Weights of a small sound classifier: log mel input, 9800 steps.
Rows from block 4 of a small sound classifier, named by matrix and row number. Rows with one number belong to one neuron. Each number is 500 + 25 x the weight over its row's rms, rounded and kept within 0 to 999. All counts start at 0. Numbers have three digits each.
After each neuron's rows are labels from the 100 clips, of 14976, where the neuron reaches its highest value: "responds to" is what is common among them. Only what is clearly more common there than usual is listed. The data: synthesised imitations of 52 everyday sounds, one a clip.
# fc1: MLP up (model.blocks.4.mlp.fc1.weight, 480x160), inputs 0-79
# fc2: MLP down (model.blocks.4.mlp.fc2.weight, 160x480, transposed), outputs 0-79

fc1.459:467457528502506486516500465549527501518479486523495472568487569481498463488475489525514474496517477511521500473443510476471517469493532544521491535511520510475529510505445451510478514496494481466532536524500512535487492503466485473456509506
fc2.459:539479462524483535447500493465510506513504476541502509504474548516447506496529566501492550523481487491473509508548490490504482507534515473509506518531492514474507517547506496515554529509473527538500523468469504570486506540540502508455469510
responds to: engine; rain

fc1.373:494522492493505464438495522533498506518519492509483518470537484570507515472511500517508484467483514543499487489497537526496521526513476488485497495516482502526486494469498483505544479500507486486485540479523521518496529443478523464496499525
fc2.373:503495457504520482483490492514539518506495527473482479465500498511457530503523507524495513507491497501502516502481527544466473516572506468485494446522509511514497509483516553472499517507494481473492509451495493511459486519476526487468492435
responds to: siren; signals

fc1.38:504495468482503525516502522446448496522504495470518506516515519450545541492481486526471499506491483484493470493449552470522479495522494489537514467455544588461481497503475486517459513510522488526498486543456523423509489506511463494488484470
fc2.38:433480527491469494517502446472482456509503534502507499508507527526455469546511500549539500552500512465511501501502458525490493496457532478486540491488485516522524522533481504511520454518493496480518510510518467514502498511505486513529459506
responds to: signals; siren

fc1.148:540517506477529519465547490515515483497494497506507505569497497433553472493501512529474490490498439500520531473499524516487511536502510499461454510508443482471496517497519494536495517487499494529483503476519519499496481526506482506526475463
fc2.148:528489512502519525548480498555494483528518508453509521490513455506504519493490535469492496523502525460536516510500502489468492484538494485522445468504490508473482499532532490500493500470505507484486484523479506503484494528543483510467482522
responds to: sawing

fc1.283:482513457493496472488478486520537433500480527492494493488475469504512506498500475503533504486518469480472514476533527460478502519479516483517527533491521462507502530513470501530496474506512492460572473522500535453496525522501542471547501563
fc2.283:509495498497506504473542507532476504528560504503514522510551449499464494509487481506478521477450490518509494505479532519460485515541483461512535509502532511531502506457491465428516483487491490502476427447535475545528476477504428533489481521
responds to: signals

fc1.173:504523524473544492514504518485507535477483487453488482483514491488493512484513538505467486549512534471472517519498488497485499459480472555520502467485488567500523536505462508524513472493557449516504494488520544467476516514499479459474509543
fc2.173:477507515527508508511534486513525462523497473487487515486490478483496482476517500437519508544499495509529486500507496536587494486505507517519483506494520449486502488518500494529503490470482519475500495524516484480500527449488528530482482495
responds to: household

fc1.463:508515511531513578488490518439505448507491550511487493479495488504497475514478514525505494505498512500496515512506448559561492492493482483493482498543503503496493500480521519510498464455525489509556491514520509488525521506474494537477431495
fc2.463:522547493479459481507517525516499521476520513502524542457526502514483496511517495473494494542470470503531477489478506460507493522472508525509477492481448544529534514513502497484505523517521504530491496523499484511528456497493480480543553489
responds to: group: animals; mains hum; howling

fc1.375:445485435525543510500502538475462502487519500532490459538501496526494498518514486504534494473578475481471467474509509495469519539509507523513502496516508492526485517499464461506500517503506476480509517485475492515504532522529514500531508489
fc2.375:467484523442525482543538536459528511512511520462467470505509481495528473489490508518518473509486508445489490481497436511465510478474512482493523517479513462518525490499533463476489526517495518520496498472453509500486477536495555487546506477
responds to: helicopter; machines and effects; household

fc1.151:486486496548543485500443487483519485511469474488497513522484501540521503469467520541474481495466521513469517476493478504499464482490533515502546506516552488505494513455520492442485541490532498504505544519476505459550519504504522482514489453
fc2.151:493511543514497513529479534466497492491464513559470533481519496430502507544532454487523516511528490494517489490527472543497503503454511485467451518478500521495498515520482484497505510510500522472535471507522532519521480508523472510533479494
responds to: signals; beeping

fc1.262:531483523491478489533499514456494491532499516499469518521490515502513504555519512534472486505497558487490498486483485530465487512481501491518478517527508487447478525558539482513509538502490489518490518549468496538484498459508486476511483558
fc2.262:502524517491461490475496496515471514473512519489474510478514505504519500455482489485539508490477484475514492511508523520527517525517513480522532500489507532471482506474492542469512438509510517489472522510511522517529479526494483525544483490
responds to: nature

fc1.137:497502513515528451486494534510519478475457483512525458484437526532496496490477492446532513505500538470513519474494519532504511483451546538507522507513454463522524502476477524463465555510523526504492490531504495509491508493494500450492529506
fc2.137:479513468528479513493492511529506459534488506479528530505540470441505516482534489504453520480497504519524502547516541453483544557499491472536505452458471467484501468499477526531511482495524488499518531494485452507524494460479509535491484473
responds to: household

fc1.475:543487497489487483517476484501501499489484507495479481506461519476505483532495493525510511542446559512509487501520527540475477461502497494428486478489496483520509511550500492511501476479493502534491510530504541482466497496508483479500517558
fc2.475:506501519517494496513494449463483534511520483485476530500486506505552478493516516540493487494473490487489493506490435483524531532494524552519541500472493488487507468525476498526454503512517500457466508549477505524516492554499482482560485454
responds to: waves; spray hiss

fc1.250:470446498538515514474513471517492536541488469481487491518497491504491485469503510495492518484491527487516474484501498491527448504501491515515467545490505517525512463471457528526529534508500514505504521495475503477553474508474479473490498473
fc2.250:519407482525512514493545486508490484504502483493535522490480500499533509497504536485456522486513497502500501516575499519463491512492481481533493557527478500569485533492499529501496484507502473516491520483476483514557521490481476505432500506
responds to: phone ringing

fc1.284:506498502496477544515535516478489551523514474537476479486499510494481513457453503470469455485503512518455492474488483525511437480467480460498507470468470483453464514483500507501524502504477500479497514519483466501530498472463504515534520494
fc2.284:531491515479571493484507545483495504536528445496448468501488482531493485490504501514526530513525535464524480473505459538488470466554516507538515466505481507461492509487491485496507509529508552548523541501533498464489490528540481486465513489
responds to: quiet level; helicopter

fc1.354:495482518530475527513549476454490514494452510454483522492486480492501500502493496487535491518514466484497479526495479496513523523517482530509479496473476497496501508474480507519575481476458498510538523498468515492500502473498459515479480479
fc2.354:516513483538517478513486502517486542537496516540510485475506496507509488521552457477437443497493540529497480416497504467524482498464516450501519542511479481515486535483518521490510543476531496498496533506505468516485533515496500469508487498
responds to: machines and effects; vacuum cleaner

fc1.310:526501482518519522487479484461507542500512461508505493460504470504487467503509476468511496536496526512490501510492493474467495495505497474512483471485482502519494492569515517513539462504515461502511480535527479457502503461492501532488527499
fc2.310:538455507515525476519512508480505524447491555502543518498492505538521501528468513487508515472495435469491521541494493439478503504502487519487478523491525458470535504486506505521492485477511493506521458474519550510533513497531530487527546523
responds to: machines and effects; whoosh

fc1.217:483461512507480538537483467478444481473487504521433525477525496541480546529484495531503491509451505497452521493492476497458532512488495505519490514516500500491471460525527469523455486498497489478524491481504526509477555487492520527533497472
fc2.217:520505509476511523497489523512528504526572512467548502494467487508503494481498517440483559484497522481545561517490494493496459484517460459468459494536480478498451490474487502531527511530545515504486485487504505495484504507497479496524538494
responds to: people; animals; laughter

fc1.379:506486524499511484507510477453534495515476508539429459464537492472526534462484517482468480498458478491438554477501509474513490537496492540501482505483513465515559498467550497494486452502474528492511512435510519513523491513496486500506503475
fc2.379:537497520467476493512522506479463572484501511483524539509512499513519465477472473454527459498492538499490518543523527486529477526518503496513477495519492501511485517516485557484490473511529493474520473528494522503528492476465522482531465520
responds to: mains hum

fc1.261:511511509510498514470495504513545492530461557512504452468492509533460481529506531480427516516500491533509532466489503526493525541495503473476452486498496474537493481479473513467499487562503513485509519456500477510495495478458503462475514508
fc2.261:475535478461497496524507498541506510481527489520472468475485436516512551493513500514547515469511504459479538544509538517495441547524545495533490505447495492506528504524495491463521502482487474497485495443501554482461500492510494481504509498
responds to: siren; signals

fc1.408:522490493517495493518506509506510514518489487498512470494502460472501516494441523497499503520506522523505555495513506441517512506476479462476499471543497482554500473457492476522503499476489501454528504509434459467478487522478449538508462525
fc2.408:496491495509506535457524483505526487524524526491524503507525468507526553496571498473494491535508528538487490471518514506526497464525480524500522548436488489490534498480506504471471511504510496472461552472501497478541520540563496512469496501
responds to: nature; thunder

fc1.443:456501544542538524524523482488504457524478487484480446494475472486479478530544472505489471515494467447482505471480457510530510481469477534532467505496498508497501441529474502474493504505516541496510556548543527532480537518523509485494489496
fc2.443:511478486476458537498523532471501523527457469496495506487478513511514528528483520469464503505512524484509522535465484498527468527501471512519531506472482475462515479465517551488504509515492557463497523478512489487530490492494503503475507470
responds to: mains hum

fc1.123:492489451508508499487505505490491484484514458491497579497472483533512509514515521528526559478523475571513479524488474498510480479549504538522501489483500512452547491445491465498428512487525491473462513531504505491502517472453475526479496532
fc2.123:547476550489477496471470489545503513479491470479459508527514504479521544474509500521486508551492516476493460446505463536534516510497507486498498510523503521521474529492472531543518494541471488506502503495497491489494518529527511506530482525
responds to: water drop; bird chirping

fc1.473:493496438490472483464460472463520471474528550467524497472527482492453455474501453499476497547503531479484536528476478510508540470475490536504524487465516495485494511500531477516494496495507512518512542487509485480521517485490465519480512479
fc2.473:514468506493494546511545477494498483527480524498493482474468511496522525460447567497459563487514534511504486505516519465523555517512476507472515479476461558460529488549485481523499477475500455488501485457481499470475481532509509506499466520
responds to: signals; church bell

fc1.391:504496431517541476488474520453520511526485461534497509505522467479511480487501515468511476494467445500480486565491527509512492529490464480505502498509506485529472502492516472548494522502499542467512454467540517510494494507480494493515447493
fc2.391:505464514497508515474481523502505506471540517499494496512520504503432463474473517491501535510469523467476513483466506542499519503508469523489475471509519511553539513495490529534480522504509466498513489524473413512593517496477489476465508518
responds to: music; drum roll

fc1.2:509497499512489467526491469558503501516482513503465505557560477457515511474477565537494503520499498497510487488524494522529476542533528451461545500483478506492503515493456476485501486517497488495519506488510487467514526479490469498495505526
fc2.2:476496501479485539485515481462485448493484469497491495528508523516518455523462534531523489523480516520523527453482510501513524542488499496536524486461538512502557510557465566505482501477522489509489465494496473494515475502507520531492485543
responds to: water drop; siren

fc1.347:521439485535497487536499450539491471507556518521491509477511516497487531465484510503522523507481472540453500533476488464495509514514498509532486553512492510499548493448514480540499500461527536488499505527515523512515498529487499473462500480
fc2.347:550508524533509493495512505467483506503506485507516543500513452545519551488519432491548483484510466506486515529529522497506485515490487566481515472507523483490456485473485531480500505466469523477530523479513481445459502484505513494534485541
responds to: mains hum; signals

fc1.42:476518469494496527495494490477486529501496495489520480525479529476543493507529469475525514527448509485469514509493527500467499530496542443498494479495462511466493495475470515484494502486547530507508493473499538517517467552528481510504509469
fc2.42:496490514524519491486506499514492492524496558525437459522501430515517489502491501461478498510470483554483501538510455530493557501517523501468528527517475434510513493510509488479508462483447510467483488509474534477502527480490498490443493516
responds to: animals

fc1.12:489480533508510510514530525482467482505525478502493510510492449492485447503528548531467506478469565505490550521509406462485482528470463496479505533525506523517523496484473532506513490530520481540516518506490545501514493475507468506479508502
fc2.12:497545469510506516522509518474494490443482453471498529545543476461530509517494517444483515520531454501505539469478536485501538516458522493548485485474518483507490494561494500534490513518501527522489491459484484506519500505480492484468525493
responds to: phone ringing; signals

fc1.171:521511511488510464476484500525448526533497518509489528543471521477539507502508509470465513478485545500511429526463505499481536517499537512497518528515505513527484566482459489508439492524490528536473525504487494483474531480483525535462465541
fc2.171:545501528476464500496482488493482508458441494491511497509503515495451550502519510521509516501538528499491502498462457487507493493491510539551489461481531441472517468496471533500509485468525487505507460519487517502552543475519459523461506469
responds to: machines and effects; vacuum cleaner

fc1.267:513511495524486511545522518454520480522501474464454518468467492509489548460552539502475512497474530469505465495472495521490507564504488547493507472519450504573517549518479462548476502510533478505481544522499484489491475464486465483494525494
fc2.267:477461520514465474495537477460522484480469479432472530524502462461479498525521504563536502478536491499514510502523470486479505514471529485498507484537498485500494531453519523485514487520466506478509505506485499507513485504503503493544497487
responds to: animals; fly buzzing

fc1.338:512516505541472510497510502518519500489487528502502493461526522505506493496480522471505477511492490479486502469545502479428514506497497484495532473458468514448446499460471537473463524500509517499489522517498565518527487543499477519457554500
fc2.338:497460465515543474534479487507525489511499490473543488519494485496466509509529491477456534470520496503496520443479527481484498529541539483530461515537481528513513522487526476515512523442489557514536519483485497491511455497478497477481491506
responds to: engine; machines and effects

fc1.321:495483504500549471486478486501521496534484519493516469528509475544531489500482498527524451536455515473551476507496512491500504513545504457520505497496486522522502514480466508488478463528464474490470459496506524514482473478511492492505544463
fc2.321:514466493462505556447503516476502506474510501495501505516433493503508446454531498557543524486495518543501515485503509529509485500508548560471526492513470477504518540467477489511458500491522478497484530517506547470502486508508522482501492521
responds to: signals

fc1.382:513476447511488502507538529510514470483518505479504525463518511506474478507522551518485464547493510510515512524493498484498472501483528465520485478509489440553506500459549430499514500463462489498505531471506509504519516506473468449505519467
fc2.382:541509502497548499496508490507509476528502541521477506536480497499507512541490543474476514486476512505491446516490491550512557494534466492462510509519512500485493530505527527520488481486473515487511497502496480500470476472458552507497437525
responds to: machines and effects; vacuum cleaner

fc1.202:526525503509527444522537535481494471467480507476537529493467524478502502508505505506521493522500504472470470522538516502497516492470547497511496538505489524451551499439483489518485523574481505461448457489469498509459518502539506471447474536
fc2.202:489482503469433503509489508534505494539494530466474488527482516491490457510485521489457494486499495525497485466484511530526510481511526506511494492533490453535516544479503507503503436478490500509483536547488498516486546502491476511449469500
responds to: quiet level; household; zipper

fc1.221:482516433491500524513475476478459493556498541506476534515494498498549511497499539499469556504541495481483528490497510491512506463496523475471514497512463543525534510502482483489504525488522500499503509500438552536489529458475505502482509476
fc2.221:525530546476505522498473470472507512444480450487531485488526522527494518548503465538508483544519497495510497483535456492516514480505517515513508523485515485531514502476513463540482508506519500541517496507523513474514458508525503458556479554
responds to: reverberation; text has "room"; text has "reverberant"

fc1.348:534468497513487522504528478506509527493460523507529485520518514512525487466473484449505467547477517489497515477520477510528519500544535488521515486468493556480494531479515494521507489499515520486472537491501482529441492527490502504572488493
fc2.348:520480493478511487472506489496514510503528489460523517516494499514528497468510492506480494463501533473491493500502507489488483488503490485515520474532472453505503488513520506523502474460444515527455471524468514527454521459545473500495518455
responds to: crying baby; people

fc1.454:486472549513449486481489500486512511532522510494498511492459546424492496498513482488503496503459503485513475523509514548509464486513498496534516511523480476481459498495483473500505514502471504511519479495436538507511510499469496443516432519
fc2.454:514533518536502518504515508452479496485541467508455513493552519519530481505503521453447508483465523484486482471494501472511519462532502490479466478445501475467522475514548489464445488497485503495524482467535499506525508529535500488433537490
responds to: signals

fc1.317:515554515480485535504475492533506501546515535530521469512460487491488515456487499462523498504514479519486467458512561481523541522524519521542483477508513482472533477502495486494512474484533526517513541534476497509497503465492464525509472501
fc2.317:504525509528500485493472506513499544447501518475508520509465482524511492571539486501525472457481514495518494481484508494436505504482521525502510530530414547514535478491497500497484482446507477529522495479488492490494506551477492501515519511
responds to: siren; signals; meowing

fc1.332:517490483514491511458521517522510512457515500529514476514481510514500455471479451501510505499453523509488460447449508468497469543535490522484535490513474503497503541528472489505480499506549490504518512526471544489489449488511488505546522481
fc2.332:533494515511531512474495544514466544504520475465537527455524472530507482508558509507489534498452490523516504526524549510485519453500513493524476497495505473468489507489489504508511467515525491486505514490461512496506513470516494478496509520
responds to: signals; phone ringing

fc1.135:468480502506497512545519478516500490496499512506468512501501479480502470482524548492541505511530504488523483519466481477523508567538564483488519524461471489466488495475534527531475475507502471493488487493504547502505525455525525526535472495
fc2.135:537476465534474498535507486506494482532520497549515503529511502463493517520503473499483532499518489480499491494520502485503522477477534493507514496491531487471489472491546547517519472462466539496481516454510499525527442518478513486489486507
responds to: people; crying baby

fc1.32:517489511436488509477498541479503503459494479484498520539452492537480477513472499496462491490537481478506486485501478524552543511486504520529518504510452507498556492499445516534468515497497481526483514504473487496486517507518486505530455473
fc2.32:518534485505527491507494457535520531530434479537508499485513483511534474492520536476474466481454502520530521475520474486498513509515500459534518538496495494499448529505507481495510501526453517553474478486479529472474554504462522497468485522
responds to: music; drum roll

fc1.460:477428515527530540479516471547510532438495461500519544529504492496471472501530509518420521481473457503523516468517533507461500491521457506532473521535490514500491547475435513508473484511457528517480516475457492503510497489490510524465507536
fc2.460:469487473527528511493512426477502501488503483524499510495525533494504552498551507496447485497523521517489533514528515513513554513485488516548503504550496510507496489487555486479541507473501517482503506497495447492503480499477508508453472479
responds to: engine

fc1.237:537512511503506456484500457499509497481493460530499493525494493508464509424482504498507516504474534511503495493480494504486467531486504517530481521514524488508552478532543501512496471488476474492489521521540471467479493473510489549542492502
fc2.237:506486516503476508498480519499493514514499546482531549434517461517502500492491517453504528496528445507502531474492531517483532494507489493495450487473496452551505486519490529521483491516444467485498500493497478512535512484489518531471536495
responds to: machines and effects; reverberation; text has "reverberant"; sawing

fc1.367:494480526465499478491519483500542481523486504578469523503519469511488497481529540504515518495482498495453502486494488428516531505480530508511505491500512489487466451523514513514501516510515494502520481471465532475482497530512510456480451521
fc2.367:516521491534499472481489466495472480472499488461481526515532499453495480456503479458492530513535516504516511489463527520462527509484483501557585507517493473522481484498500512528473536495498478503519470524501530522543510487495472505522507470
responds to: mains hum; signals

fc1.52:508511499523481488513487510475536479510518517491462503547500514473489532493493511510456484508467495495500553497532494503513508477504507487477477525475472518471503500500474500498443459513522501496499492539499513547507531526541496505545476477
fc2.52:488530507478455518504510507487513507501440473528531464493490499523540460538471536523522542512507529514516516485485525454471524478521521504499490504527504510474525497523467511487540515504491516470490458484523495485513516463492490461508483506
responds to: animals; nature

fc1.86:516462473532523556516514541537522502469499442488487496523483447515461533506545489537526487503509498524510511436490532513493510491520502538498458493488463543461509464530494505500523522489511458502470471478486501503515486505493460536497516500
fc2.86:460468533505498484493505513544509535505508483476477523506501520513490449515519522461521490508525506506523476540536517483478501491513472499493479545516476490533540468457512510474516506477503521516538479501508552457498532485482500523462512484
responds to: people; snoring

fc1.29:507462451520515529505555513483500513466462507467486526491479542479516484525507520488452444499529502515494461519511509485524486487461520514485512450490478496497484467464478500488498522542500443570516516451574493494504504537481494507531468499
fc2.29:466532512517524479517477518482512510510519495514481487457478538488526498472522495479468487480515508493542528585542479450543481482511511533501482485512534528518509506501506477560529505466494481473512478535489490477511454463526504510488502517
responds to: household; clock ticking

fc1.292:452505461498481469481537499503522493488550515470533493494494473509462524507471522450540509551501507519519517468523489514491483467534495499532470511490517478541503521515522489463506485495504486456498510509476469532508503494506537484461526516
fc2.292:494467541517526496542530492502498502502474520482448500468498510566489505482551498509538520479522513479505458517480501525475485500449504537493484491488500513506472457509534446513491489471505459511475505476530529499507504478509456498493467525
responds to: reverberation; text has "room"; text has "reverberant"

fc1.399:483469540504504499477513468490496486523518469512500505524508466476500497496527511523457493483471554512495534492506489491497486493505455528561483513483536522528490494536492532495502515533536489509501512470500523517588491501463481486508503491
fc2.399:488477505552523529532501452517488505463487473486511551500496532474518522519495554469447519522508488498507513499502504513503525536477480447503477540487480509536479508444497517480512496488549505526506492488500476498519480515467490471468528526
responds to: phone ringing; signals

fc1.404:513460489513485503544459490511488493508509531523482512525497464490533531537521515511494494502510511475455524465500463499524439487490508504483479516479439495530516530537450471499453519574529551515534480497513527492502481473495494507521504482
fc2.404:464502503505490549540476484478476518523506498471472486489508463515513474513477498517484535450492454480483532564489521483551491508510476536469545486493515469487516556515518542511532488492501491508471493495436509503490520479514486520487491510
responds to: water drop; hammering

fc1.112:490479516558516536493531494473522550467486486505489504559495519506497501478455491493469510518532480542511516470472536491466512515538541535515463498498477479462488490504471476504531552431506521500514533520466475532494498475482490498462518544
fc2.112:489485479519511518426467487480498484495484484505482507501473501500503514515509484476504558506518517464511485519521541515485528503557477520498548525568532544467484519518492522515551498477531498529485473435486496508464456494531532544449508524
responds to: engine; snoring; people

fc1.428:485481514490473472476471526496424517485528490490494473522494459506500486532504485515473482538536549523516512483503495513554511490478542470539508500499488465480496533516489479488502510504477468476522516483493526524548551498469453499498512476
fc2.428:487479489519547492494492505522509461485493517510511476480510485547497486542506504516511531496495506466528498515514536457458495545498447542516519472511503507519485494464518499488492511500523487554479514547480470486495475497504538530497510468
responds to: phone ringing; signals

fc1.56:489510564504473479466505519522516461488494538474504479477436490482456453497526479481539455458479551506502508492463482503499508512486516525508485483465514520498501519493559468511476502466535519535511504509508495490483522501528499503521486508
fc2.56:507476454502497477511503527514479532500486511540504545445548449489502500504515489481472500533487508531523520472523501505488498480500490523532531509530501513503485448505530508546529512475450505512485509480499495461520433555504458522462473503
responds to: crying baby; fly buzzing

fc1.113:487480497518469454479517492505541520525462457494460474479561526490522515500539495487507498555483462456505501493487454496513497474487489536506492477496469547490523446554531536518521534509527492465503504460539498515502496477522509501444502510
fc2.113:471491550433542479501483568514527509508517475478465481492464505488499464527502477503509497506511509525548501541430503526504464544511504507479542498487507489501468461496490529482505485521509533505541445486549490497470527456498462506523497501
responds to: mains hum

fc1.257:486518474501527497428489480501523508515511487494498520553493475443488505515455460488553496493492473515510459483502477522473476511487463500518466529468536487470485500533499520529506493496475467547483451498475485511544503524462507538517448514
fc2.257:512504478512527512502508510501480511441466475471528504469489547532478515484525573516492465457537507503504469499508507483439529516507478520504482524496468478489529517518500481507500532505530495478476491501524461473512538539493522508487499515
responds to: music; drum roll

fc1.122:507513529500498488504524516461490475511517480529480464520512477478507508513517492522515490494532454454512486514495448467543474461467504494480500466496494542521528536479474534513518501511509503522510549477548475512490505484483470533488529428
fc2.122:496475498463534501544486545515475555494471511494506489528498524461531521512497447479502477509496507477517524517487491519559456522524542501473484468450481519492463482523540563465510467511515511506514489491548505501501491494487489507504507502
responds to: mains hum

fc1.81:476511474516537523498502491495502522469539498487476512587525515515471488487478532496523521506514449484560461466510495486485469535466480525483474486539509468493508519508499514485532508462516509474474487493489511531492543499480490474491530526
fc2.81:502540535474522493491531470491501507483458505521499446480536473504517478511513500503539467472521589495489495517456455503462486486507531526512481523491509502539505494515512523460469481506527461528511503502498506518462511485449472508475489492
responds to: household; glass breaking

fc1.368:496520521507501520496475540495485445514497501494515493490460467529494511518515521532479438506532486514517539540485487478529507479479463537477497488562487519490487507518462483444460473507518501480515515505501483482523530522503555517495544520
fc2.368:508509529482533495464494535508505558519512481520491520547494484460501542520511524505485524449500476487465495486516471477496520475480523499526536542491492506491468490508509503533551532500496545506481516517463487477505471494495528487465481494
responds to: mains hum

fc1.447:472508486446536519526520485486494473494514501491470481512479487447563522445480456462496463496482499509510507484523538502474538502518465474531473492479516474516468480509511471493529505460534509517497473498490490495524485492508466539496478483
fc2.447:520484513468507463520481559519519536472468495513521532520514496525478515506516533511465544473524486482478477490528499496530461507528531493513527471507530512481538518453509469519479527567473521515506488523506519534519510508531495459519479473
responds to: people; chatter

fc1.141:463485482537473490499507513496488499459502521493509478496498482502511475461479504484478475451511525397476516481538491516569496504502545514500540547468487489504507515487516500482433491510435489498492530469488500461516525510503485507524477529
fc2.141:484496495535491506477530506504488514511475520424443502476466468539492502523494517511527541496526479554468493468468457488447479506472490469502482489549542529521444531515481491505494501489475509512483459516475533517505492510479512493492519488
responds to: helicopter; machines and effects

fc1.464:479506487480475524525480498491467510525519544506524538496519505477470517493494429453511531496518514499523468514539514487538481475504481498526465500497506506539496475445505526489508482530484478497527535497490495518473512467529471509522507496
fc2.464:489497478514493497482479485499512513498505539498487529474493545441472494546449448510515468513508494487512463465526485527504466529546525490536551528479505505505500472497543475523523537488502536520441511506493493508497523480482523517488475504
responds to: crying baby; howling

fc1.350:494487566509523487513480495543485500440489513483475479521463509504489512481506445477499498515491507523443477467509454491498504539536522514517510564427469511485460478507476487505471510525472512487506497449510506531484519503469500465525535507
fc2.350:471488495475461525462507509490527520512505455513484505489476500495496488494520514475542503526512470511493475463479470496473510536452551486505526527492503514505484563466478475462510520521464459532510485494477535465485501547488543485541520495
responds to: helicopter

fc1.5:480494480514496457489475548454513525494472514501526525504487495512461537539491480505534483465501469510465473495536497506521464473469496500538465536487547536503502471459458476491515473535534463526556557516540504508486541515492453522532529501
fc2.5:452486545506464487482485486493490499535464484525507428483507509521543453537484491516548480503499540454496471531543479551488491533525504527478521473523504474497490507489517498493518559496489492532488510515502506487463463509482520495510530492
responds to: household; clock ticking

fc1.305:506485486540502547468519533566548489515464519533504470493506475503476444492492511531503550504499556466523532493465488470512517506507481513485531451498490483491514498476518499528485498500518498538528510429501505500517478481501442499470483557
fc2.305:475516499481493521533509529488438477481541502548522504468511490546533570484479518468493525498488479534533530490501532467511501519495524495523477476463549515498508473515543510510482469457546476476499465487540498554473486505450536503522497438
responds to: phone ringing; fly buzzing

fc1.446:459452500526519509483539490530513476461496515486497510499485477465508506515499455485476499489496539489505507491520474493489554513467480506511480509509490504512549530476495520492522500491531506505499459528499515489513512426519467552468430499
fc2.446:470498488488507537502479507517522487487492490474509480539493495499524483501516500555475492463498489515444536534493491444545482505492520507563546479519512466471474532496505500492472496493449520532484578498494496512504517530523520532518516480
responds to: group: animals; mains hum; mooing

fc1.189:497471494486540521484546473486512493494490486488490491490509481489490445513520464500495508497517538504472544488504511518493435502487458501488444498490525502521518495537486522498503498495468469480484515505459503512574497505478528518487509501
fc2.189:483451523547521483489524467510505508504501506499525501486488497517526515519520532456476506484522477490517495504519538480505509510505503521526496544506475537484508505520469532507487486527516511498543515473479486463487549495461479444469469509
responds to: engine